config.toml
arch = "dit"
model = "class-conditioned image diffusion model"
dataset = "rendered landscapes of hills, water and sky"
train_examples = 145000
image_size = 32
horizontal_flip = true
conditioning = "class"
objective = "v"
cond_dim = 192
targets = ["light"]
num_classes = 4
cond_dropout = 0.2
norm = "layernorm"
activation = "gelu"
mlp_ratio = 4
head_dim = 64
fused_qkv = true
qk_norm = false
inner_norm = false
moe = "expert_choice"
num_experts = 8
moe_every = 2
expert_mlp_ratio = 2
experts_per_token = 1
shared_expert = false
patch_size = [4, 4]
layers = 6
width = 320
positions = "conv"
optimizer = "soap"
beta2 = 0.999
lr = 0.0014
beta1 = 0.95
shampoo_beta = 0.999
eps = 1e-08
precondition_frequency = 50
max_precond_dim = 1024
one_sided = false
adamw_lr_other_params = 0.0022
grad_clip = 5.0
steps = 10200
batch_size = 512
epochs = 36.0
lr_schedule = "linear"
final_lr_fraction = 0
warmup_steps = 1020
weight_decay = 0.2
adamw_weight_decay_other_params = 0.05
Rows from block 3 of a small class-conditioned image diffusion model, named by matrix and row number. Rows with one number within an expert belong to one neuron, the router's apart. Each number is 128 + 32 x the weight over its row's rms, rounded and kept within 0 to 255. All counts start at 0. Numbers have three digits each.
Before each expert's rows are labels from the 100 images, of 14848 (inputs lightly noised), where the router gives the expert most weight on average: "peak on" is the class under the peak. Only what is clearly more common there than usual is listed. The data: rendered landscapes of hills, water and sky. In brackets: how many of the 100, against the usual share in percent.
# router: router (model.blocks.3.mlp.router.weight, 8x320, trained with AdamW), inputs 0-319
# up: expert up (model.blocks.3.mlp.up, 8x640x320), inputs 0-319
# down: expert down (model.blocks.3.mlp.down, 8x320x640, transposed), outputs 0-319

# expert 2
peak on: gentle ground (71 vs 27.4)
router.2:188109115151087114147122102163138147186131051130111110131143115135134102149128126128160184119130013065077121151097104162102160140148137122146179124157087141128140101143147172000081082170202089150123143118138177100138136123192130127168123113127135123176175103108182116079135115100155147070109221176175149132139168189121178158131125112059123097159085143126141131140096112138149109148122173184149144109140125141149085106124126122131146057117133172086104133134118113127124143148116197159188156129143138117118116116101083110120145143121135133169117135153136150179170127144151023087081092116230140175122099135153132178153130133135100177155113079080088152113123119113130146158162117166084091078122157156128140075121061076118138098102099097169127103130095100110143140107101134120114157120171074101100139101087104087121098111102164153166105115095133137131115129088057156127112126099106090130136116085135145162096144146213137122176137123110071095152152097110163113152135
up.2:162146155152134086130124148135102098145157115139164171117174089160088162169129104193109145191164093073147122106117125113160074176135132171091078132057095166146199121140071149139094142132143127166139067096133133135104097114141104126122135114147173165146099174133074163110155109159112097129120100147102160137141146062085155099169096033085029146147134139115145153102102124123107116093163185165075112146099129183148118106177106154136133122086132127102199152123160126149163092162104126163041194167134107099135132138118092140149100133136091160070098151115143114125116143140137086058120129131096164081096119061104074139160124134163130166179140153146060158129089155137121164130174143108081155162069166088059141105128133157149176121068151095169095145135128166096122134133108093147161172164123083097100182136071117164126147132130148134076109118167145149122109138134113111153196112091108154151180102138135042138146204078163107146143134155083131138126084086171109155157163
down.2:089071177147121108099168154097128120114112125140142118207130113145094094098144104083135115117098112095159137110169120076161203155150144141106142114134154124144182121138129087142115145178121119161123096105104122090127139139178169149146139109140091148148149174120167127163109080159144199140055082112109135158082171191104123096128109105160129141145114122053193160097088142152169132123119040106153112105192110029106099131129175125074127107114134114150139109116073140124131149144136109088144136134138144151113123129155143106153090150131096151048139146151085066115106168101174141116129073155200127134159102223165137180108168168134138199185083134094059149079102080100126117158170128137074104099086062130154167113131114151095121101155108110128135152088160029148152138145160131179134093154085131147121149080126132129105099115123157157117139143191148126120077106131176151128205130148171120118079144120107230177148146081179170170152144141127149131131094121117124156158104

# expert 1
peak on: steep ground (91 vs 14.1)
router.1:153075184149101124128129144119152174181115123137089141130140128126126157151116198097131188070164111103096213104176116130166119143152128137122170086156120107083126087086124161148070088088050109089047093161115172139088144137045068145138126100122087104152148122136169150141150120101084137157120143128110118093094138152078141133136081153080137087191118136106109156141120135114121114125124151147160139214138137119155093153124137093174109142148129124119144172161100117076117166152138108120077138075102080070116087072119119138166085097076184141109133114121144121126113112116168080117126148146018119081202128105101144149185131156079172149137129105118133134115163078187112125117150156150071150078101179150158111108111234161123108123102107120139110141117078146142167138091120109098132154081176084087155151147114152129163124098164115116127128143106076125105077105158119107115139157101121188079105136079129111087192115100189117151074099145120108103109068084163126083204121
up.5:120111127148128126122145149124160121170175126102138140075111141088164157094113120189117159076146140150142145120119098097151126145130140204088221118082144113077170119083144140107092181204107168063110091128116171121158141142130115126133153091126084127124129104094142148133154171156131129106140180097143034084087130141118122138051141102045121139136062185048109142077095138092123122077144084130137093125204067096134146115131111148144190112107068147108177161150091114125105140160086140089195099196194175110094137139099122150151113119191140111168165132125116122137112176129140127151122055074182130153113137106089109132152150123145125128100072166122116078127112199126117153209118122131130100133108135134053137103103112167140148196113114150103126157161126138119139143090140154170143050122097159114109167152063148114080119114072128131135158167135125135140115074182121118150136148148128147174108149087100120136139147107148152196165129143225143146096147138134102114127195
down.5:124066106093142158141047130149112127115111106075134136129118186140162111120131100154154192148158143144126150143106086166089110128166083153168190114112133087099220147141103163163145139066121125064027092110233128090131116130168094169117130158140127151137140098113146180165063162161149122098139134147117121123037124134079130111198120163148130166180159102101160123128112090142115108158103123089109091138165180133113062142129089099126133122125127092144167147099149121049083130177155119122129125125111135171096142140116113162155099189085162134109054122131190176103138159129163111133163173142089125092094133200156112142084127106148124132149178148117143114131155157131138112111134151109123079174114121113132114100089168168180146141143046109162177104112119136136168150158166147086155141163093188107172136127117114131204207116175133095125088135108102096143109143153151065092158158181154104143147116118132155132132151125143100150111130133084125135091131232195143115130174

# expert 6
peak on: steep ground (76 vs 14.1)
router.6:084093129083125106173156114144095082047151152204103087125053137088145110141167123172094058222149181149133137143105149122143154130140192198141105138138126093139135130150185116248178138098148181134144128112073104131167118131124139125115131104127136138100141134160103146167177149109179119122181114113183096157164099122165079135145091146172141110114149129097127068129165151160124123141127103124123138157150105133127163109137184157151093140142141114130132127154144114165098100147159098103160116126100148087117190180155125124218104140095129123127094154142100139101103170112101162140142126110119148108110101123107199096171182132203146106117134170142121094105108092098104152090041120122140120133110064122044131158107122127099098080120122163094176118141173169172112067168134091106154091143113153133146070116145085137126128176099116081097166134179150118101139105144180054123144144176157146132153225164125132131146115112051109156114138149163100144156149155038103121128119
up.0:161163131096095138133139138133128137117116179153141104027102103117097119083161217092126080136143110071124178157142173161115131124142140120109153138123125143130122136106156131140134190143175170077126166137112161134146126137187140130194182162146133045125131062140066150137125100139138113089095149137140129129127151120103165123053181132120153103106077094148141136114087139172142100114145145121102159122093087154129124159122151140158091162133117163150157080150158180170085167120129077110124080122156147172133136119116106128132026063115146168117117129168166125115189143150123082148210184156112107110116062147120151093205063127115119111160170112093121123147083086123095154169164091043093109075084118112183116149102179157122104151153129097056166154163142199110167175134160118140056193046134104121133114184102157106142142149136126085105145098129162142141108110149106090095109083121152158125112081133162166140137113102157130125138134174165082138160128175087099068151102
down.0:085115136184098073097177119124170176099183161101106099058079200170130098143163164180131144097093142096090067122193093084159111094092085081131078192067146161085142132137183181123104162164132169127201121126139102098138122164122113116070132097118126122127138115100134158093145104121133096158125154160144102101144142131118105119103122118065119085083120063174153081108110176106093110147062096135159134156111137126121093163105106069150145090093158141120137081160099103115172171132138156183103190105170141124176110139118108158126089154171192150104140063120166122132135119125111140206168126112091108128143103157047141111106130135103130105103138145108123134124041131117107136126166171039091101151131142138143144167134139120131119126165107093165118088154152098184093099058117091114143122127112128089072109136119139147078115123126148198111132116108099102108167128180172118100107123117163108105182125130082081081174082107148017134149152135163161151122107162124180116147109

# expert 5
peak on: sky (90 vs 48.4)
router.5:087121181140103147136156143181178200105127163170182134115091174114146107105120103137076068109148206197190186122127164159201082144148052113133108130124129166144079124080122091157167163137104135139159113164115114154110085132106191109154122129111144145112118174101110149157090128126111151105112057058090111099174128085134125077063150108114113122072142154115110145154138134102108127111135060051102084109094155147133152126121140135148139106140113082150128133145136163163147094114167106108061138131141106129096105167130142140117126102204086165102112129090128159128137174125145173123165123134113099115099180195114148141123088125125180104130148124158157178156123180121094161094194112116180146174148093151227086139136129125174105134164177143105065154126154144074122158112191125179080091144125137141129174171164162130130127136180126163069075158100086157114137095144196138122161105140164149154057158180125108085141101137071183111094137144161147152105140128121077111099095
up.5:116161149129122132177159032069085102098123126115123156108103188131119147205128142126118193138194084106118040101077134098167121091101153201116100141120142155112121139143141134203150151138129099163166167193123147122197209136124086099142073098074061141162170117129166112115183144127146122072140175124106154192191131119134105168096088142087065148133142137105143139172132097126183168123165087127126148097129175137121141165129113121142096122114081168141142128174175121135103187126163164104141098141132101031124127127133141151172101058127136127117153104101076124163153134153132141168160081128144124179106159104147089186063203130129150154112114128142137118085117155095115126140128102107103099140075115122067116146167140149171068168156109142134113110143162069129143128163156124150116160089132108110142108147079161101157122183142130160128160143123133168120092124109205148114154165162128161100144051139145119071155158154145112168146150147165081151174148093049147141149129
down.5:142180084171117089072107151149166090095096157151152154139099159114139162091161175095123212111121175161135059133121129119108115132120116096064161170098078156081135135169134151109107121116143098177165163071118142102172142130137106125160130083106241140116137141133109194163080132131153149195115090123156112130192134130132129105170144198147232138126051120129116114174126108111155084122165145147114139148125090152086099120172149111131175124135121106113139115199126106142131141151157113180080068088144141180083150146108138099098104140136093125148125168163153168143146134104138111139167158169143092086131121107086188157171085121143155110112114148132131127149150120125061104103045134110132128117139106153048221129159125101081177126127165101147113166048138112124119130105124133130163106109091131123077109147103137132065132149117122131118047139141112102135116140133172161078162094182115149064160119116097137147071140097104118179083156108184170133167186073094126098147094